A small audio captioner, trained from scratch.
Training: adamw at rate 0.0025, batches of 256.
Data: trained on synthesised sound scenes: up to three everyday sounds over a background, 26041 training examples, 127.8 epochs.
Rows from block 2 of the text decoder, named by matrix and row number. Rows with one number belong to one attention dimension. Each number is 128 + 32 x the weight over its row's rms, rounded and kept within 0 to 255. All counts start at 0. Numbers have three digits each.
# q: cross-attention query (decoder.blocks.2.cross_attn.q.weight, 128x128), inputs 0-63
# k: cross-attention key (decoder.blocks.2.cross_attn.k.weight, 128x432), inputs 0-71
q.39:145125118126179141122137139156150177151152103171138168120127097162117048086111115123113160133195124131140131111111102082128092128113153096123108095140094142154083148104129142163175121139160145
k.39:117101120123088068170107142144144104148151122112105151125114143120101095133164125134142124168144175099108123111168106128090149121145095127155103133068188146117108104147084139109130102103091129118170092162152108080102
q.40:125133091136179124141162101126105134100099146087174159153126073113160177117097135111205173052122170131088089078156117136190123105067137196130119084134172126040158141138089119121124114151147112
k.40:220132133124139127169170135160102134109092157149107082095138098167099164106134135139105148091132129149146139129149163081132112157119177152149131123121128094130169255095190158190158159143092164142087168174177145152136
q.41:175149120105130138068199171152130119134151097121108125095100127125100175152145165144160129123105123098112166087081177192169150101118201153146126180118120147100090096153131120153135117153190099
k.41:128170114156115103168146134133101155107096113111093137156161154147171130198110102202170126213102138177117105091126111137092085117123170136083123143149093054126137103052114113127188118118119091183121131112089094146161
q.42:097125128116129148116089111149153119142106085154119070112137135117076172127144155122112197147132115148171143194130090085151121182190133123122146208092131137175083095099097115128082143077108133
k.42:010085093154098110148188079091147103146183092109131136114120135078087051121131125114125112136141128131122074151106119119147153126117102062153102096130150182131111016164083077153112140193166119135121120120095114116145
q.43:156169110103150170129078096117118127123081071163091135123126150155113116122089141099127209082173142123166170181127105094161074144160122130141137119145148103095170140085068112045139138143098220
k.43:048075120131063088178188128117185086154172141099174115059078110118081075084153138107139126143129168115080115167136134110169153180150102117158110109129183209101084093138100075123082135131109151106138123130116164128136
q.44:130138151182158121157164119093189140160119104111109134135088097169162133097058119160108154114133124166115115156151074096156100117090097179102112143204111070166126151138147129101112129104130177
k.44:103126093108131188107129079130100077171118129171087096104121133112131104065122080083087163051173159104125156155146121107159116178133095116131045115110155164161148172156151144171077138185090189079077133152117109163189
q.45:164145167144106159111148139123170145142139107092121136126141164165146069107091148130172140105152167090119105132122094133102043078131076128163163153124079187108137128135109142162194138163148151
k.45:139126104160092097166102151163128100139125152177086132111135112162173043128080102138122156163118132082091205125145122125101134096158081159146079133130116103111055179117121174080116107148105129132132113174062146128170
q.46:106119154165108123189152089149147093094118134187144101161167125116126129105084125139117120099097086114137073108154067068152169173192145104169062092128108110126112151159099201167103065074124133
k.46:088131129123103135189143123163131114130153123195107147153104169174161061044153138128156164127115066166088172143122111183096133026145141107165136124095066124190126053152145156088115114191133125153127069091110128094101
q.47:114168108133164144173084117104127097107144120212155112129157128150123123116161121182087107089114055163154128161129136117144198118151120087163132080160134114132106111131180143162161094085086185
k.47:071143140112110121128104141140173106127155127128137132160095152141132132040174134127142113094104091185080165138128109189105135033170130130167167123065091139149132055153090129098097132154142123147148091081106133072077
q.48:114134149149169155143140105077144142106108110111115188178152109125169090101126107148129115119191088167091177130117172125103142107110149166111130105209147147123145131118142095098172112135152187
k.48:148121144079107133079080107168130114156111165089135080099124128110090201120143127093169116102149219109118107130157109133161183194140103164096151138147178152138136145103128120134099111097090118088138105126169101121120
q.49:159197147140126156121059115175133108161103123129193093155116136087066121176125141113110150076094154144081103140143106094147116144113105114151115142159142055119129125104088119097067180158095174
k.49:085134085128117095138190146107192114110098135093144137113130124102086090085179108139046109107093083155147155093122141092158109089126166069091098108135105143109130169140106114194135176106174176137089171123121142089182
q.50:109138165118119129079149143178113121146106101163113123107133162145149173137136169182209172128117144100125166138139117125115128135104133092157169157180104154093102048127133073155188140113160141
k.50:091145136141124091142142153140201080111139125119143083096174140034098153144109140160149108153136159152082113097101104080154072153149119163143110087126133107096082099106138023140137116165204115145147132156078142139163
q.51:130134143109142138058157173128125120090183108166120083094151142147111129105108120083103144123121111067148168109102194133145088080147179104133112169118143149150050119164091178142106101125176149
k.51:057104082143093130145121084107080133145130069147128180151115120177206055131103092154186164191099147113095107121115106188103132113131122109123114143080103128134124032085107126081136087170093089137115080120085096123145
q.52:117046146145092019168151092107189119144095116101101142094116110109139142140131151148155139164128137122142100119127069140106141188113129126121146153128109106171123103133188056155139142092124071
k.52:176158181126179140112148142139119130110126122134128044122189181037024219156102156117102126062173104144151116140111117092160091170103110135126137114170139133144095169140145096159133129161184142107153130137161108187141
q.53:072147129117138212092055121116113151160135141187138145096151121172078124124196140166138135147166081142125198173135169115145135129119101102133159136121107104138093103105145093119179122146147135
k.53:066097148145121071085120149096189107139164126079160126119129122088092159150159150130155074137127147091098137093121123107118154150122108146153137113119165153069100053118087071126100120129138073096173126137123142082090
q.54:149203219158127142119105146145130145140100106081197096193144139082172091136175092111116106116121130138094100122097190089092123074078140120141138137243109113120111108151134091122102125112148147
k.54:169172137095073092050080144149138110148060110100140106169163149114090144116156094127127118097143111133134143069147139147132112121148119103026126153128050079144129141108103163154115128175136145121113105107092116077176
q.55:111152127155188117163053142130096112143118125156176121131117120133130077116170103164097155089121071160102129171114149127113155116114071109144113140173129072198078066117212157130175167122111191
k.55:077163145096132136048062137127179103140121116096133132174112121114171145069151102120082076056139075168110176114121132169137145073153140129129169133066113127122142104148096112115104142164145152124140124080081148117136
q.56:092069139142127070146118156142108092171090099107115115141144069141107111094143107116203155181133111069130182106115123184148085113149123162112144156095117093205090147157148141142171091145151142
k.56:098147121112156112076065118128115132120140085130160124149140124095163154145008137125159122117124148111107127126132116135112150138110086184144164178145131126128119123116144073104096093139113123116174076123138120194133
q.57:181148099090128186143129106147105158120113095134110142086151102159146082122072133170093159104133171106140147094092116124129157127130136133145127080147094099115177184070096174017163138180152133
k.57:094109145179104153229220128142134076146142195130112119094105117165101077138141141121171114177112183098121176132185138152165096124146150124155125173158194153131090140131150085078100150093085116124130105131107166126132
q.58:164147111131079199128130113132137151134118101131079122122085144150127117115142207175059112163111115115074104103065153148133162056105129115134127146178175156130152137144170109144136159156180129
k.58:147186123148142077146082165140147143173108144097082160159198126173128122172138059196154094149155095164117214113111114127085117131134158162090063145137089081136091194105131175094139114146113106198142106099083098158161
q.59:173163075114122133118105148087125136126198173126098124095089135136090052163113154141119090134111144108127180163130159156040136061107090103176108123130152138085170083122141161077180187160077146
k.59:167149125164154152096106174113134149121123160075120185092105061153240163131146126167106102115115102096111171115131141130164110133132124165138150110097123158039117174128138109093162134044118083099165148127139177167132
q.60:128087104127181110167138139085150148124124076133113197121128098150136137112044120099084183059164147074193106137118054084138109134136168170113116077108153101148107097096130133105148120097146128
k.60:072089170117092140183162080137074093140142108173101128129103156198068101107135124083158155132156132158111139173193095120103104122140109075168116126121192158212127106150136149121082108190058149149122097129149099153092
q.61:080118117119125185131142156175040172138132194106134139132165066130095139061170095167201109139119131093119174129135174178173098114074133172124132107057129169144117168154063145187134108132165085
k.61:173122101136141130167135142139107137131124159104127179156129099093165170145064141152186132135131165104130092111137137106079140118098110187166175174162112068071134124119123093126130126125121093101111120147120145136114
q.62:190113167103146135105130164118115083139107086176125103072057179187106062151123172135101154108143133172103119125165134093144096138125138066143117182135126154174105085098110135159182160200164195
k.62:084134095119109102160150137136192143140174108122106082089135122106157073134138099163117117194125139150086145115122115143196098147183145106126106082084198174115093143118143100112174136088113159156140158130095111131187
q.63:167138072111143172161070091121046129138086132112145114116164111117137107129194106165119115160100146155106132124064183147125175157121134165114108093169087110105180198111108157059141134140144118
k.63:156165145125149163152172156137176139140123171089149118149120106123074129129130094130159102120116122164159153125137208177153125134143186128106177147180095077108181165124146140096123177073108125148107134105094164138099
q.64:081099118078128157125108089066097154084131138165123138141125080157133160123125184118124105067150151139136086133126092122182138144196171158130089182100161131127156146117101179124130080100116138
k.64:162192173130156128118173158129210083138103167157113120172181070141074164136096112205139148120105133158084126090141134111127116105162123139168195160184155147083136137083142131142174142129157141084125183143070105167066
q.65:135133148072121159144135080115111136093102166165137088124110145143178136078148171181138123094100136186085064096112094108142160152153161087169102142104149155153134157141111138172098091096120111
k.65:121219163104089101166141137122195127156102136156086142176153118176106138100081164187162128153128124139064115118206177136123127087171138158160187212186104123091159099090137149078148109026143152115113181136092183178099
q.66:106121129174127111110035142131151162154093133109145124151154155096082115116162082087099102158145094086129170175121145154116092128114093167107159127123161093136115112109181120105127181141138184
k.66:152096089152162186063106148131111099169145178125140075172134135104127148179175091157115130119093151115138140085050128079114164159125095144077069067115140146134104159167127109142128179252158113125177131162141079072131
q.67:080148152058077182118082120103118156150088179156097159095180125112147137132142131129084123095136165124106090119126067104132124170123123196113118121116081105156097150126084149104147075104138116
k.67:230176117112186154138164097107142163159109191126166123126151074147088119126092144147160141154077160132093127091107181122109136096121132123142159179197129199120138158142142125084179133139127130127100158120097122107084
q.68:078138123054146149137149108160078118084173173139126120065121107151196117100171091150156149161149186126097090140148101097157156104148142040177123115173126133135156127088138120104119178093106102
k.68:137113145114127095167168097123137115107127141161100100131166167100120157121125173165092183152097180079124124129115122157139152150170137203134126167144168101115124102109111117204173072078147074180183135153202151162171
q.69:107158092161100180179114107132114129146148100151148160114131183153152187087100174180139166090101103117125129113122082162115158113116138094175187099072184106136127166127152070194110125152194121
k.69:051105151133113120151067147115126139124119134167094181159102187172141096085104151137124111127132114127104100170222171115126111086141156151142077208089083109110180111100137152042109109089139111175130141120141147085178
q.70:187130152150087123139146207141058151150114134087151103157150100117203150122154100132129170117063174087099144134089138141119103099053113086137126136142128131165082135147114132113200145129150093
k.70:064085086103154122174135106166115176099150090136176136052106141140163129066159180038105119105154129137178159171158105148099155139089141096133092122086139103182149118166146152142117138068085121226153089114176116067123
q.71:124131154145109124157082144166155135201182168102092157100153107134090130132193122109076104152200130090147128171095147096130194131079055133176104136142077101159094110086173139137127116137122063
k.71:194097048061209114069107117106084156134154101115178154131107162100092150152153151069117148113108139171131145143088107181090120124112120074100122101138102161146142137124117109129124162193133053132116102134180082094126
q.72:169144100140155137126124141133156096144048085107154139086142126147084106163095114124120149131173163118130185095152115157149146134108150090118194138221112142165112162085131092124124162166105154
k.72:109139141128109170136140095147126183059124098150113099093102191133124076149151110095082080091141087088188114122083113187114127095078110135128177091151125121138067091122140078130105077184080105138172084144146119091134
q.73:126185124126137051126125104062184156084121103149079117153124076150133152167090178157093128104162112097195131152136117109159136092180094136139160171138136058146111129112133157116133096066105158
k.73:184113104118194112110126131103164067113108122082173175123135080123069130167101099107144099087115156139128116073144128083118134139121095077124169092131127140067139172051087087079131135167143192076112122121071138141097
q.74:142116096185116152192124131120136125140143132146101143183110135114068118103114168140130167107110049183142152104138159163125118136140110177073139109103132099121161145180144110115074085133221140
k.74:095110080139117105073054184136091121122122143111164178154121112153180133094130075129180085124140115117108110122104133105144105175155111116103092136107159174120100158170118135078069129109089185090107131113151129095179
q.75:077157168121111173187019100095127130181145160148114080132144136105127117090219108152065094150132109115163101151035119088154172141156108095150106144108142119192120143114140135166090145122142124
k.75:129110071065187151060059176165151113126089133147158134172128165152124180100105134128130081139136136115094139097150141128119134122132079106140103167136153148093135153128084088096147138128107129141164117131153149087100
q.76:129093114141151135160172079134176059163093133119130087091145064135105146161095092168139097146137148135153121114123120152120190117123135075123105139119132135164113177151114128176156136110095130
k.76:143137162093113134125133063119124148075162075187098126128100133132110092139120198139115121126110110127135124195123098135091149070116155130130104130139047106109075106075120121059166091087127062140066132134151144136143
q.77:096145092114155082109159084148112130069189166137092150087113123162106157139123089107172135111097131157143115158108131134133142117141135080164093145106167119116143119122180159165114117072073132
k.77:076132211128113076151153152131134070167147138093087114149146114072119098191119132132129164151181139125125136153182121114139134095144134123122050119105161132100176140100122193114165170112206114092138145094123123154128
q.78:171126116175151137148133137166126155106132180107136134123129144148124148162091158104139126048096128108105148158156154131055157099089081119185095129158099097100125130131173153115123122146103092
k.78:153134131127150096158212128095090188150163105100158162140130140109108131160195181091127173077082131192177128210091061150133089137162153112077100070125084138139180125137190156163134183181180076119107137140117082137178
q.79:149185120153141125085111103124154107074092089117110103126117142144113150147111198150113114080150153199166149117153113164124089052155155116062148124145167139138167144115129108117107111127089208
k.79:063116119177133132117116160186159136120104115119133145097136091135145104112091090110134077108173099071162125081145122085152118120099101123135152132137194133119122133175125127065084074194079212100125097097108154138098
q.80:129178154107101115087121119186108116121149160145110130040156197147143114113191096131111106142072139079145081131089108074105167099106113082233107098136110109160098132100144173190121136116115086
k.80:130126129043169127150140111127129140129105101096121125131115191105151143142122173058147100139146151136168155158180142172098148118079142089099094142113159128159166136088137105134141134102129088155165108145140125081135
q.81:139111178101189157231159086165127123151087189132086133115103105144185119060126139167126136115123145165107096097133109102153191135131118118181075116109084107141103134151147118116129106089182064
k.81:161160043075135071157128080052128207139129110141121193155133122116102151117118197178144161131065159131097093182068137185127114129174165186148158166179070129114142126095097122101144096012101080153086160111169146129190
q.82:143119124104110129159094117132097144160199186127082110106162075095121161140183097103140117130155121127165164154101137151123158120115075120145117154095140140146111108104158156161138140087071074
k.82:147087097082194137098130145169105151140165084152149157090096110107136137125138194067099133131133127154142171167117086149071133089137134085135064123129115152140127131143116177115141170120137046191141113109182106079119